From a checkpoint of a small autoregressive pixel model.
Model: 16-pixel images, layers 8, norm layernorm.
Training: muon at rate 0.021, 11400 steps, batches of 128.
Data: trained on flat shapes of many kinds, plain or patterned, on busy backdrops, 48750 training examples, 29.9 epochs.
Rows from block 5, named by matrix and row number. Rows with one number belong to one attention dimension. Each number is 128 + 32 x the weight over its row's rms, rounded and kept within 0 to 255. All counts start at 0. Numbers have three digits each. After the name is the row's rms in percent of the matrix's.
# q: attention query, key and value (stacked) (model.blocks.5.attn.qkv.weight, 768x256, the q third), inputs 128-191
# k: attention query, key and value (stacked) (model.blocks.5.attn.qkv.weight, 768x256, the k third), inputs 128-191
q.33 097:114134165185112167142137120123131181078085105134149113040090128087148126192175128142156121207123112143143154104101142140122057117123108183155148135163104137126098133144137096138162104161079138
q.34 101:098121121122145132123114105105073197144098114143144172060134143122125136092151163120147131162155115141104095124089162144044117219165078145086085198151168115117080103152152106105150122126137139
q.35 100:149144170113123135139142087083057113104153096099141210113072140137125159149026128101091130098086127119086133108082138149100085119128148118171110104121167086137142089129087121166209137153144142
q.36 098:107113125106143173069130157113104091071187153096165094129155099150142097163087154161070090131060080158120116109139106125113132099163113155096139098140145149170129153138124072119165146125110107
q.37 095:152123119144125140137120120104099153116154154121170130140124146134168134136183099136131159173192075175108090179135142042176133095173119104119106123123127134089128119127055105069114118131155190
q.38 088:173211111060163119129135098122098141155097112078203137108184083164135121114203176137093117101136097124113147103167136140095147160142181137161131146132149079093179123110154174129106092164102141
q.39 095:108105179144153163177107169154136149128075110104140184133095119195126170094156077103170165090093147128059182157098091117137107080099172107136140155121155158150129102148145162093166154128159103
q.40 104:125119148110092097109148142158125139091094131172086051126161126087138143097095190137151108154200154118125135114107149108185218169087146093070104183159099152213105103087078168199065107152094075
q.41 098:094088130120113091165157123161133105113189146096155089188135098072155098124155126095119083157111164099170164096195111126116087175135118122096106155199157141106160088135130095162101145183133060
q.42 101:105125127078108105102156142166148115155124177116116110116130101120108085116094092177148176119178153131107099128123133120182183151135117081147150113096146192095105149109145122167073132110133135
q.43 097:132144090086137075115133157117156136127062141160191114106131164151114097095094133092105136136163123130139162057103135148129115114168074101112136085118157111171109094159148136164089125105125115
q.44 095:154118149180158129126100105123174086020129149186086170125136064113085148124141086155119118040160178158142109129161134132067189130172121100133112169135106204113108140146116148126163121070123089
q.45 098:174159113180101062123124141120142097146104115116153150115124195117112131136162112170158112138092157089118097172165163202139115116092130142035132123181129122109122161092169168131121152103129149
q.46 101:117099119142133136115147117072151131188102190138102165124116173148176151142132150142082071136111114209154085109149119137084105086114087179115199137167120130163111151102093120123131166128164183
q.47 101:139187119106109082106172158100150034161089146143073127129189130147142120111121116054137201074143198153118122103202101095116133116088124132156134084095140126211122094091097100126194132136107161
q.48 103:172199107174073128113168147181133140121118143139088190160106134190130160166118137146158104164098118121114121122152091181094162122159130131094154122140107145122120175121100138091083169121134118
q.49 105:172159143126125064118076120124133147120090120144164092104083128146100127117106109103160133112094093102171128115125128136099156177150123150152128115149104119135073195131167166147178133127067139
q.50 092:117155089138116167142109087133106141141109119082164123047177190071136056136137137182070110122047136108124107098152114129154190145085194108153139106091128130137151121157147110088146072098179106
q.51 105:097113158127165137105186126120126115101084164067138156116144132062217141137169121143081098155169110165117147111182144094111117126039150117095107096103139119072166149122072132148155097192172094
q.52 105:087081118158138193139115132108085131120121128174100151164192138146133201070129083147124080143112161144151093121165139158132162095083107111174086069112116128158145124109147121136106146150097118
q.53 101:150107137099137104141135091104147183114122093110114092151114165090093158115134140133196149155152105108139075153115126066126097137122088114142102134085105148063224140139143147092128109089133120
q.54 099:101162149106088144136152099185185124175148173199165134177120156130162162139102150143136180101088105054169167092110103185133161109185110120180091115109098122090116151124123131139144139123136140
q.55 097:141121132119153126131148165152134110123187140155118110175120038130102091130121096165236110073189116127122138161156116108114126105117099148150097148161130110095123144165151150015169069121145169
q.56 095:135137148182124085114125118079143147156108117089144149166135075148127126128104113139126135108136100149085153164093137144133125072091119152139103122136124165138095081131146123100055076105148103
q.57 102:132122070091165121147144147179140168179127117151099103115117160087104106164136139148104237109111057085166121161051156167098146086126173114109132114149147063127075121137158134131087149083126084
q.58 101:137065121148090111129078125106154087120141130123152112153094087119104113141087174062194180126128075171150085172098079067130143145092148105136137131117158102107127083093161154179105137100150210
q.59 101:124108117150155137097114123149157101149179053184085118106137131101082124136124100103061081137166124101162161142091101112195085094131138167124166144103176104123124140180065129108069136183130125
q.60 096:149054114095095147109103150154080145156178098093093119152089093168137121129167148107098136131126193123129122118070163171166083198183121148090126173075112112158118103136143093155095171115066160
q.61 099:133100145144135170135095167142126124159148116087088104202143149124134141114177124127107125138071178191106142136114117109109086114163147135158115060123092184101156135156189152122123106134154155
q.62 100:066126151119109148164119067116126131131193167146152122112095155142098166108159101113108107104144150099106135107150176086130132089143125083105164190136094118147198137130104133187166158166065105
q.63 102:107195080130175143144088146134123172178217073116062093129151098132116065188092170113136115146108155120119132155119177135232109172117156144162147114096098083178123139134118076126120159116150126
q.64 098:164124144136118093108164141145163140153161231108152170137139146137150058160159105107114122163090165123193189187148210041125090139137092141150112134160032180124144122090087155165198184098125186
q.65 101:152171159105102141091114149099132122119097083131112121112132106079176081161153148159140099141141164108118157124102166140133096123132150098063107088115132211113148122141185121111076101161125130
q.66 101:191103191079155149141097088099110165149181139105094050103097137139134175188098116169154140128142147136151071157145117182133156119148106072077066145145064098194068150125088168134110126113158125
q.67 100:136111161115138122129198091156151123148152120107137149161164136117129147103145169141149131132143156091098128114091091146187187123084127157068133162069151146126137143179077195162082078128075082
q.68 100:127160127086130183136156184125174181073120095112155168136072116101135130151167076098111126139079156139127154116136109168122134155156131101152162156151099099117142162146114137144160146107147133
q.69 101:121071161103108164164127128066114111217089134125154122135111140114148150143114117125081071150106095165139128181141146085161089118129053152164103109125172141088073170109116145124089140152165091
q.70 100:116126161093151111147097150133134095099147165150086122105117180171132116151070151069147090134104100176085089122166155158111119181124140143140127112129148091116143154120132143115149125127202142
q.71 101:140106146080149101199182111214142145105126116123116113104103119082098173181093161141129110203115138131077086109161126102145154177132136114117175120088151147128142170155106119078125149102086120
q.72 101:176154040139154148137132067171177110105100145121156136136140169156109145168114139136062119168103083089104113092088116144141169126128162179125128187111123135154122121138143123126128113055076163
q.73 097:131103091117111128094113117129121066095121106125097174105136088113204106097154168157105157094175174171130131150079136146145188146165111142076098090123141065103114138117124111062082184140139138
q.74 104:099188103134125113127158192140136140116119149144124125114119118097093136073119123099135123105182127109227142138062191123065129172174104160118121190167137104101097093122048147103132108128147165
q.75 099:112118135134130150112132167146099134121143121092121135130139140142053116140112105078117116124127077146103142114157096091087101164091102104090123089191164101067156121146111086063100115160097101
q.76 104:122137103084121100174176116130096109165140149117103108183169126087120130128114067065132113132058130084135099108139127134108114110135173130142098133113083134085137075130141076134112085116097165
q.77 097:121128134172112133084119190136073126120115098155124158120120104090155143064151082176112133124161132085126101112165132165144170088090131147149154143141132150201099153202155089103118125145130108
q.78 105:151129046129144097082142162115125127143110127128145094107165114132138150030142131174111100117137066110157158144128129123127107129112171182108102086120189121165103114129150162092155118070178123
q.79 097:134171100165105147169171183104082171175106116093155155054111093145162158173185160125122159051114129120137131218144155090102170128075089111200097105080114132157128145136165123154146124146142134
q.80 105:147169120082194092111107107096154111109156121129129186123077084159089127168148123135112163127157093145188145087116106146078122132135134148150114115172139165125018120128125146126093097081153142
q.81 091:152152114165138080128140120092123119056169088167138146180133074149086128097146140081131102123135099064098150153136139086134051144074137113146133107135085164112138137166122110142114147158143175
q.82 100:133142085149200160119111084152100153094116119089168182109142090126132162148138112178062136153136156148111092115072117162184115119127135052136135128098073123124172131200140118158173133152098096
q.83 096:172117174183124129129094053177123132150162098059122157139173159152100137073124069106205131118085115125050099147110111130052153117123113135117146120157149099073074137078118151155162139159115166
q.84 102:077140109112100151094033124172117157139130129105127099097078161106081104095188178109124129141136081113142103094124099140147111118183156086165190152097118137163191137078161091128120121135123160
q.85 095:121076103061125150119141188146103066111139104130119068104114085141130146137084183083142156107088123196124138167136120093121137103122137161114142095130080161170165117105114141117149127140173125
q.86 100:144063130186157119129098110132099110138190144177145070146152145117171104118118115117108168054088109109105146076129115115108106122108103087166172135127177158136123098170116118147111079165109104
q.87 108:114181174108130093139068110126168140152121145115098084149173205096115106098169157127190133098080174097128113152154095107153175116139124128152116112145184096180121093130184138116117151109132104
q.88 102:077119157124111133161105108075124204133145131132121148135184159137112122082059116119162085187183140174129174139099069154131130120134122167160121150138128086158146063146167118174160127130134136
q.89 102:105105134115111117111095116109116134128112138213133120119128165122168072147074109137126114135118142095125126122105133086115161174149158144041161148170161147096186100071154093148157120095080134
q.90 102:100129111165100183114160152106121087133103141176135136153114132118173129090161152196098088134182156147066121099176127121163069150159158108133139141157107131099130169131119202114164142177101083
q.91 098:117133187171117160179157081096131120140173154123138082143104110182105165113139127087110158135187165084132166125187138163141108077134092056130150118163107114110151070116097162112103169132120139
q.92 100:097122090179089123110093137131196086066107160114139099127101088137087134181102152131204106128111141157136123102136177151117153137084119143133092151018091111147099158049059102141120127148134077
q.93 100:111114184166103099108149098124102101139093095152143202142096142207131123120108091097160141124116159117155105088096130142133112154124132112123120106107183139112173140077140103167098133166172141
q.94 098:088124094166098132120155138153124156146087094164124163130135119064143089137101117129149183093178101207122109102161106092171066040134152136168098131102113111157138126076183102139136152129105092
q.95 101:157117123116145104116115149118169164141072131131093066161154133183131132177139151209115195128146114124161171148087134159115143080125134173117158148136134112101115134174145100143162122100120108
q.96 098:106092122190136147158135125138159140138122133103180115114138109129146103070108143086105143113095164155147098154168053140116178053121101122097134153077141115205097169093182192151142183104175152
q.97 106:123049116129077130153175081158127124116066105143111091125141084172188147112128152120141117157107100105067142174129094119146133130153128121152151194147102116191102107146106071130125183105145123
q.98 103:211121174107193154147142125113099132128122057089147097108133140158143112179077169190087143124101090088122182163136162157128141090141132151168097102139094129141139066100130081157101194160104076
q.99 106:126148108155083164113118154221116131099147152118177178121077101146116139120132195152075147155116151159099162143154081111125128095128127127067135178186063113145120109116108138049148125172140075
q.100 096:199172135147123118095163112146104107123126140138059178102123141064098121115128137106152120104115148116122148162112080139113124103165085125147101133173113128121168129091127104093117168176119145
q.101 092:129145181123183128142124097158130198171137089183172080138178140145103155113182096159167074073099147166149042144095170121098089128132092149092111090126129089148158138108136078158085117130123063
q.102 106:122108107132155141080192151187167166131108089153103116150153100105193113084195131137120152110158149153113138109121147155115096160097133156111085115140163178171142163187072092120115133120151153
q.103 100:074151158143225168159122145121166148084093111103092176183115121167107074168078098153142142126133114144107150148177083153119168132119112134119138138067136168189142124093167116124144157129163140
q.104 097:181145062106168097134132142120119112137148145116133081131100130108148158206143165065117079174124105118113155148154168177061128079147095080186067138190176074164094108115120163183132146109144134
q.105 098:134068142067170135105136103123155112107127128072146055141152137053182131121131119174080170163151146173135076101176167143100157108145110129132130158134131160114179093066124115074036099164112104
q.106 103:111125140199118083134097142099154159147153102150168157119136110144059167120126094129184067118128082109180121053117086164181137146162153049199160118132105138098136110189160122100049149100213183
q.107 101:054087085186129102131105105097107154172180111132139172102121115119131103149158141110142188142147100132092099140112142100135188093115180137145163106081176117093156107167126057137184039100190090
q.108 100:153100094115082098083117075091154106123137132121156168107119117133129172148087124134089144126176102130192177144125093108091147219141149152073177137120117151135112155075124063131147114114119160
q.109 102:193101119059144207097133194096105148130154155095160083177148089193122102055145109110090156124076150156109152109150172085148151077130147104121166148113102111130122126193104141142129069102164197
q.110 102:111156121092112115131152089149102068166084134173100139133181061107123091116181101066137077085144105059134126101117135170133147173102111157095122081122126117109078102094188159143106130158130107
q.111 099:128150047081115182140108128123163150116064134121038147127181217157141136104200112150140186072075088170135113095093141144096164123119145085135109096124108140101148157125070164103179107087120117
q.112 103:121176103094149115174155083142164093163127124119112102101144133115104089144146147159156078156137129113164092061127207161112065140124134123116125171186152142113137092152198133116125140168072066
q.113 096:107109163081112131168132108150134087103161137120133090147101078094164193123106184136094100171160148120154120117114104088158167096133160112122113106121153073106113172194168148113108071172118138
q.114 098:150074087122126078146139195102100100111127155136098148121096100111148097087120116158162129166202132156141115149161154131134161233090136134122171102064081186086111129102105085119169145117120107
q.115 100:081166110143101092083097124210091112128161160136146142072103138105124130163127143135080103111128171075116128121120110079163072161112154220171142081124141103130116148138131125128126053106071146
q.116 097:179151107154123119143185150062162184129140122123077106091133153099148168147106144100159154114092142140112081178049094101120152180165174158043122156134089121170189146149128124099105088148084145
q.117 097:098116150124123120155120139075080162167144116100144124154073182148162126146136069081121175153144156111185142054156135105158134103127128136153197096102093107083137112130098142131137179181116211
q.118 100:065134152122139192122116150094150112132110102206134100089124173096093123095136145127164112080126118125113155130121172074132115170104056156096154097128098137095143149136065143128117115043106193
q.119 100:146140111214115081110077123117146154134120160145132100176094114173111133124107166182178084085193093121045147113121187109165051121112112129101160117132167090067131076104155191127152106097111168
q.120 102:158131174172132086095087132170107090131146162141117106191112117152080097076134090171076097167113106118182165129106083106161149145056140124163136124110154126118110152125090162141143102142092088
q.121 098:084139167134105103133151167138106119118140103120129157157193146087146118169060172130170113174094187111104090161121114177141100134097160123147121108074146160151156148119106141158110088183117071
q.122 104:142131191132082142187135117146098133147114157121116130102155134187114124119102183130110140071150149139085110121109111128106139121122116172111149212131121113060118195106183151056105133048138123
q.123 102:110147133136135116074081107133159090099092140105174189145056110140112174156131106118132113106133155089151155160097141157088148144116071107131053112125204138139073135142149160091119192159113176
q.124 098:123126103100126139063110147045090129123169150132156150121153176112053148112097084122096158099136070142187090096142132154161100109132136142192071188120162135124121084087093153190149090049168152
q.125 102:098197148128153084164167176139162108095113128073105131119102134120094124126167077072162147154120147153133144178162106108128051044147127051155096128142112089146121126128105095185204136094091092
q.126 100:138156176077062175109072125119092153126144145147144168139096145120179130124142109076165100189155143123086122164138151124159157198186125108143056071134145166077106109123150147141095178158086096
q.127 109:151096112129120148164115102111122122109127107169098099109156165127125097212077072153088163132052126115128143080122110132127065102155154134102189126168101163161130157187128112175172153174167106
q.128 105:145106143107128102193134151137075131191041134102090164150182118068156134052083101120156177163130125164073210091178179150108120212142127108140099066171142144036108133095111121181151226161154154
q.129 108:093154116070122125098063135125147081074206081108123148209131184113042129164163104110122118119122082126065151142143123161136113117101156084144135085147107139166126089072086081148047175176111091
k.33 095:173152161116102181146119088202173135145071121159145109144101158116169095148150201119122067141125050106165172111077132173080133093122121140128169095118064102118114161149176136148110152072185094
k.34 090:117162136073117092143147154106166150155131128155131139138110141142078075101092111081117098129141160067175129087104114136097108142174112117098144055149144181186116164137166121086081133119116130
k.35 099:111167154165125130105118087168093120102162127075160162083158122125078173110100179111121105138081117095131138190098095128027091161072133136108136132178146079103037167151058151152177102173083091
k.36 101:119102151185105133141131095187161129124137102118097101089176170123165168115160137189150083149077139131118143169105174146103104155095177097120151131106091146112161106157118126109108084157109108
k.37 100:146107096136119112090132169066106134046125107146129130133114112101109180190141114126125141124147147137117126128096141161182115119127072200114088161071127114170117093134069174177113187114124103
k.38 097:131098132163063115099134095199206162123153133133086081155178108157187065123154109201169110115125114076068112152137098117119073105148111092141154112139100117122107136101124072091152170135152180
k.39 099:142091172132154108157160131122073066096147118155105173142096114115165111117115089185118136144091163161128131096156131172172102100123128126096107172136152159080053079123130168147196082136157130
k.40 104:172148128126156133089132125131139187131139116100126096055108132101125104146101150104089100088146133143174119138112106116124121146133159062154156121128143113101152091068048104105105100145076124
k.41 093:101196140124109136119124144116140067154151116085074096117115119092132124104061107121151099127184128094083180087091120115144161150103110183129060101102082116166175137140143098187116110040097066
k.42 100:136141118133133089156135160093153137095108102152109163098089142108091150167134137192074111143087097172121114149116115084131152167113099121152118143112155150049142128117146188129114124133137162
k.43 093:151153108148120178076120134096134136132133141134098161159099136094133202140121143116092125137191108118133106086176134050149168087094181138126189171100154095116139158131183153137088153132140162
k.44 090:139120147128154112133114162151090084124147122160158048049077162158109126116106073085114149122132051121148181202105149146157144117127151154131126118121149162109156135137138132081139160085138125
k.45 101:149130101112134107151144126139136056062104155117111174052126152136174081152144176148154150153177140154080157136156148154120155125163132120126112134090164164195173169093134094125161148130134089
k.46 099:125145134084158097063173096126112099125161174146059115144154127111141139134155082172132149072147102083172132135140123046130109075135079186123109115098145122142129150138115144076116198126153114
k.47 092:115046118120081196180117195129101085084156150065119121159155094115137114140163079161120188191097176125125084149149110110132122093134068130117162118187127138057068152182137151159157121119152142
k.48 098:094118153135137147203129092160155130163137122121102148120131095148068104092160056155158104047116118087152096074133156150129148127093129091149122123181141148182135175089154107118078139146100123
k.49 099:117121161139155126078165142089103200100143097165140110081143116150152121140113096172122131109068104123128160090118101140126160190132168131104151104159093099129143145171071140138133146171114170
k.50 099:062098103127130126073168108109113117174152151157122113153122125081109158168169179108059131189146099141131116132137123106118190116128146104142161172186100158148139047085129153114117092143177146
k.51 094:084100090094121138112125124101171150131086090082120118121170153099195128068123100110113154105136134242103184158134146148112144136150116138134166154079127097146086080184171148126137059127142081
k.52 102:156131135095120084156128078116146145183101083134083161093122101135120155127084137140105096108213137165078152059176149122142109074168084131134078135192109126171154144117117118103126106131136122
k.53 101:139114115185144147094074124167079100112075185121113145130115114081107121177142082062128139127124114121121132103158157146153138172197120158129148200092126211140074146136150104148103130174098203
k.54 090:117064144108144136117079094097152093166140128137145117153101201129134138109168176139125145210143162133108159123177128122121104196090137138100058132113133144137131056113125074090150182135145115
k.55 099:142116162089109089201152192143139175129152140139139099149168154110133148106179082115151103102123163178181056085141135123135151162111063074139110076147138167141096144191095078123080120131079115
k.56 100:115131094092163066140078133078109160136143174110150160160084114168139184106140131087185145155154130073093094146126111147106148138146145086109118125117130094089123152137174126095109133080133157
k.57 092:090145121165141139117096148134151143178072127161170056170093119159142086160128153064102171048092126131143059140178110168122090101131132127159219162131124092136182087071111104154119106118172126
k.58 097:163129067127164168137159162112130149116139125077151118153180146114122127091134159109116174101116121111110116083115178085154128131126187159105110032110145132133169100103116130120181144183132117
k.59 090:080185118164174122110166092097090105166095154211173188159111101136098118073115174092206103142136152123154163082140095141132160120105094144090126102122137139131137168128138100134127076117197101
k.60 103:126105115155035129121111107133139192118149077078161134121129075166111090121114138141202172122117166107113085163112104165101086117171123112113074112119129091126166127086125132098108124060101149
k.61 091:152146124124165166115117161110133069120143161122175159166155125170117107135096112172162118078106145166129117124141044115100093121141111102111107160108167156129106127127097082147091102164060110
k.62 098:198188085109102169148080119169101081154093088131136122218100157133097109100098135103081143175163178090116147145132157145129219155160156092083115163157131109086153131126170161181121153164098132
k.63 099:070108128091140121144106154118130172147130160135171126120117101138104151147106145096102128130108135165123165134084145128165116115110158169183141151105081053117093105152185159120210097077143119
k.64 097:168115130173090155139172131124039131159152127132081176154116187120143055148130128146118102137132104113132125146144076121153149133080115121159125105090127089134098168134136161162139168134138153
k.65 098:096159092215094165134091140128130176107125136172136117136069109150158144160105103122101090121092103155127124115098132130087071179127176103097141107112057169139082150199069113099157138134075143
k.66 094:109092117154098162139108135150156145096082135213124089156130085117138089147097161112177132108040141076158149080100128151143140128159159085207096102108144131095153137125117167157136140082136109
k.67 101:131145136133097126112141132123147115144136109170194131082069156138096106115157164102153119124131119129107126178189140062165136055082093067187161160122132159074114144095154107136187133137045156
k.68 102:127112135125177180114164112128137097084147080112125132077131078061116150100160129145119204099128096177124125122160107121124181115145120156092125060115150145066064131121073144103098155166143177
k.69 100:143157179112129078132129087130101085138080154148090168130142157115114098164157112149130129128142139136122102133127147181085152103129130142124142132113161092145156074102101064174093122174109122
k.70 102:134048113084147061157130154161034126182162092089137117168192132184141133098162082109118136132117127122137139157139130046118144159171125123118081133090201121141089113218163074132179123134128165
k.71 099:167203136099199154143131128103150108135086194190102169112074098134137215100146107158138098155124091119125124139112118167135116156101133073111128118145162139102160128095119102186105130152094112
k.72 103:144137132084179072122148110125135142151114064098140098187079150153159149155097172175158150148099118060126141167147172162115140127144143099090179101130139095164125174055132103114092131110131130
k.73 096:149118099117080112108121136128137163118122104069134106143178159062080128114085156153181105127093118162085094098130233146129148091100092160144159142153098140139108086076138122153097129108082117
k.74 094:102183102163165091140165157107131149147096188120120109132177132104130091131121090123105149084163083087089147070082098160155091096162176099136187116146161096125080158155150183154109111087129155
k.75 101:099160088076146102186122162171164134119100126084089120203105145086145099102136167161150183119149112129104163177088097136151116138120097132113130140120103113184149082189158128120109126124169118
k.76 102:128132120131081161096104083105105133109101171145120073146082188144124073103112123161134161079092158174156138134084170159173141201103144122194063124091118137134090079107122126105099059141091104
k.77 099:104031110087139141145157101139109118139111124115169126081177112150123110173104161155114164166118125120138143119153076178131150110173137136141127171086162125078219131136122153062147162144131156
k.78 105:101129122111159125141098110132115103185111151106200144127163069178154053104129111146141046169137149107132132104081073128155136150115115171104120095156141130116116107086126089154210125084197123
k.79 098:113206134144158107072100185115164061162121135152130170092147107120179148120137111124111131123124158055130125071135133087160093134088100129093112063109098125146144155138163213104116131071084065
k.80 098:130156141154107138077113107078136177156183182157168111125120136122087123227156207164102179106196159154145104127127101078116130129136110091105090096159129156155121114151124099128100163187177178
k.81 103:084095182104104140134149158131072137098166083147063062134077181141159152126171133092143096136112156128110097191124090073172110196123141107121165134164125135173143119094080159140159145109130116
k.82 103:143187169132168121196087188128098115179063134128107188089110170128147185131131128191113099122123187106202132088183115115173127109101104167129138153147091080145147106157083128131144134102135142
k.83 098:157090133116110124168151137137123135086140107148153154170166087144107131100081131152138078132196133131117102201137159178129117080135087146148098156135097122103129139130133118190207148148128076
k.84 104:092132146122129143118111094141111100129182143197085134113129123135138127130145127140142183142145151164178097124061132107100109138124086063155141136169121183110113171115130139066072140127166149
k.85 100:147163190107159126101106177110150137094156124044111080109109092139138145135125119066130099112134145120119147088159100080155123157112116179100094129081099165173127145059117148134130087137151114
k.86 102:132128162143110116118063167160129133144167156153101139140098137121086192176118100111113084089105143156150118114106100124102131140172146117126103190138133195104165165138163119076155139132166084
k.87 103:178126141141101062109136117084132122217121123074115130119162140118140126145146125048114157097152144143120071156168126156121116098122136121081130136133073129135106096112117107118120163105143120
k.88 102:091098081135071083130132085167158151122136138112125144113119094194155188111111116174070131148125095101122095152132120080081105063145114168123080199170130178153209105078116168165140073147064088
k.89 095:174121161139121057131122128142201127113149112157173129057158115152109091041168120088124139155124170111186085138087187186093127149100157223132109070078111144113131150142177159152091109109156104
k.90 102:077100146121127147165176095130114119188197153103131126193200115096109086133123146141120124118139102124113142108158181171134098106208121146182093126097165135101151148113111083108072166168157133
k.91 103:150126118128082149129149074139143162087135166087141073126153117100097179128121050118126138105180083112146171120136165106118149157086165172126164115170122086148164097129178138102140090163122115
k.92 101:151168152112205158143123108145072126048154063112130170161164118142119180078101128112140119164147119142112176124144143089118143152099163140132148130131158071106121096155159067116160135074082122
k.93 102:120114086167106173100109058141134125079100122095126141117116121088141111174073202054124061165133139173070188129138109145124165099172169107161151109177115082088067114145078138102123093107139175
k.94 110:161082086174140127158136160131156111068106069162134137097135143135121132113166142107167177116125090173082133092123120120118128103100139118078181188133138137136149160150118130135071075163161145
k.95 104:082095076112106224044151163063214129118095134098135130104066135131120105106111060095091125175089128128131122132161141155082114130178098106111123128113114091157118165197173151142148158110125130
k.96 095:149158171139042136119130065169095162120144109074081133158152161183103143177124104115141173138121148106100176144163171084100108143121077120096146147138101181089074154119128092146097177145170118
k.97 101:109130150139151133097126192049111117113115167081076117127169147134126091086153066138126135133151154164093176105125119133108174163138130098094183155101109195156172128129149119114102046078129150
k.98 097:133140092130154153156091135090122178103130160060167123124142177133067151151132116168114156159118095168176104116146054133119117046045139123141137071129079056125112108131130119098134122112103066
k.99 099:154108115113115106125137106106132095162147141126092115126098107161154149151141158165161118139129041197142170126109133120115092143129184148190070129090078193063158086111165098083094100087122153
k.100 099:134128158099121094160182085142077074158143146104068169177172113124078149099090167134100119215200086081145142169113168101128106113118150154139163091125145128146119144112142101168135127165180107
k.101 101:141092127071190102128113086101079115127143060087133166097146143162146108128203096094088141146111199091108186108159104104118171152206149150084088148163089071171083145128047140114139095141138131
k.102 106:077148088145154150104146092127070116219095110180084074087160088136162173126136115156185090118165142102135113159133153119139129142153052123136115124118139182140101136097167132123150162098132095
k.103 106:171097119109145102145079121150127108155161160137141098136087141119168154130121139139128100134149147147102126164135153150104071100150146089101095117122237105126156083107101098111117166116116089
k.104 098:099122090185050134142111112163103174179100137063133163097103151137111084093140130192108136102115184082138098160110139106147099113088130098127182128188094112142119104112138135152112117173164119
k.105 103:158176130126169105099099097124173115142118138110143081147161106096102109178177170161173091116161148166110123073127046156201162139123134063141129158129129145122124167154146115155114148124131156
k.106 099:100151168082121054143091167120088083112125132184143111158130163129091099051180118181191172072126143122076149114119112134070154092131145183140129060185171161111123122113097113101152105085153199
k.107 098:148138158081150152125146166148154174114100127157106169121100076151137163098135080200118168209141094108140127143119125137124119113118180122160124093146161079096115138185131134124150099175139099
k.108 103:079152182111117151102152105114129092169102074161113090141173160098169131172101186100127162110140117121185143098110085126081124156053120117135054104114186046129169172130102131183132190070105150
k.109 099:104035111126156127103149152107109133162180049097138089194126100190116151113068158140163140076185114166133079120159139182134200160168130155103113069163113123091090065109089194052151124139040144
k.110 101:084167139121043121138125085067112150082095097121166088096112144130221090111136123054086118146111170172132125140136196156162133110114130124166168111078118190162125116149169135093156136119194145
k.111 091:137155128102120150123164137166135135076117143171115168094187103162110116084133088115126134106131114147066117181150127156142163127170137153153126144109131118117144135170119155136119134114135132
k.112 098:172140158158087102078150138198160131093114092164085133049120165086162129175168115125147106132120146071151145148143126120104146164157140101091138151138113131122177095095112120113102193153137142
k.113 104:139152132097104161151135128174095139181130126128131146159107108102107108123143140134111106032110129116148116106093113118215098129058119108126136110080117059159192059119118130143170142133113101
k.114 097:179176106160146154076133115186203145109093130073156140120127168126135162140061117107108148080191101118138153087123097090138120156179095148157141130137133143127156113085133121110129084134185143
k.115 101:125138135079172091134156101089189094157152150124163154143082130122051144151148151126075088173102084098091078182153049175127140084133132143137093128122109067187098156145128107175162121122086087
k.116 100:155168114206112087128045185091152113091118110142172120074126103092179108122126151104159164108126101107068132118150110142122167180095131115117144096144135101123111145126157138121130162121089076
k.117 103:126157105129115147120110121144151184089084163071138110134153101141174175141172113105059152195034123094145035109118162122143130183161091112130082141141148097117148135137121132140091127117146197
k.118 095:098101117195122145130101136136151155085084144114161083135126106094085183120135140116124107091148097173206122134165132148082104140184180121135160106152123146147142180120136080097100150113105139
k.119 098:138129128118131127119123081078134150111113133109098143186148115130115096073117085104227123088096092126082058096144084123091141113152060161158143165090189095069130058141099153140133153128186174
k.120 098:135091133141144147138149176235128086137130119189134115115117137090177086115097090092074072134147163124114117121099130142157083141133105145088164217159111151170124146064113159120112091163091111
k.121 092:077108096115132150122105128132138114110164119147100134150101114164130080112127163093105155149093147083102094131108255134073140139169203106177191174113115160080093108177171209148174110108093123
k.122 095:146154106139126101125102126161092143097134153127107182145088136128146122192135178113149063129138164170166162117102163116133118151113132147132071122064160156082097176051130178174160065131126083
k.123 097:083131108134109154203212208095114080099124160159132129133078132143088152136085057212130108140120147122105090140135090132115138122084114139102106145158137173164116133102115047117171142140147114
k.124 097:109052148114153148128106147118168142129150102116163138127165104067129142129132160104124154127095140136156179130143116109149099068141154105131144160118099107147109105197137136110076127194146126
k.125 100:149097103144132120150157157124195141181125145182166171114140104115164132113083142166150078113110111186196129128093157060126093081082089179057136127091123122110130153217171112164113137159129093
k.126 102:135124147156088125130125121120110190101222133205166108122092107153075144133112085093150138125114141147126144138077124119167078112138106137134117128133117151152096195111138114134066175117059220
k.127 102:144073135144189185157148140094111075118162164109123138118133185108115072176067199076070170150114126078131174080152173148153175107097131123126110153168092167154194121160096140128174064123116133
k.128 115:061118155145060159088147138125035129196101145086191104094180129104115081101092033119106136123139092149129153124128160118135160157094133094158081141112143136100151095139094130159154160152129148
k.129 106:061170238123138154116129162096108129098146162191084123185146142131126094079153159200115111100104159185099089148121135103129139080106097147134137127142124149119100145104111083195109146137141103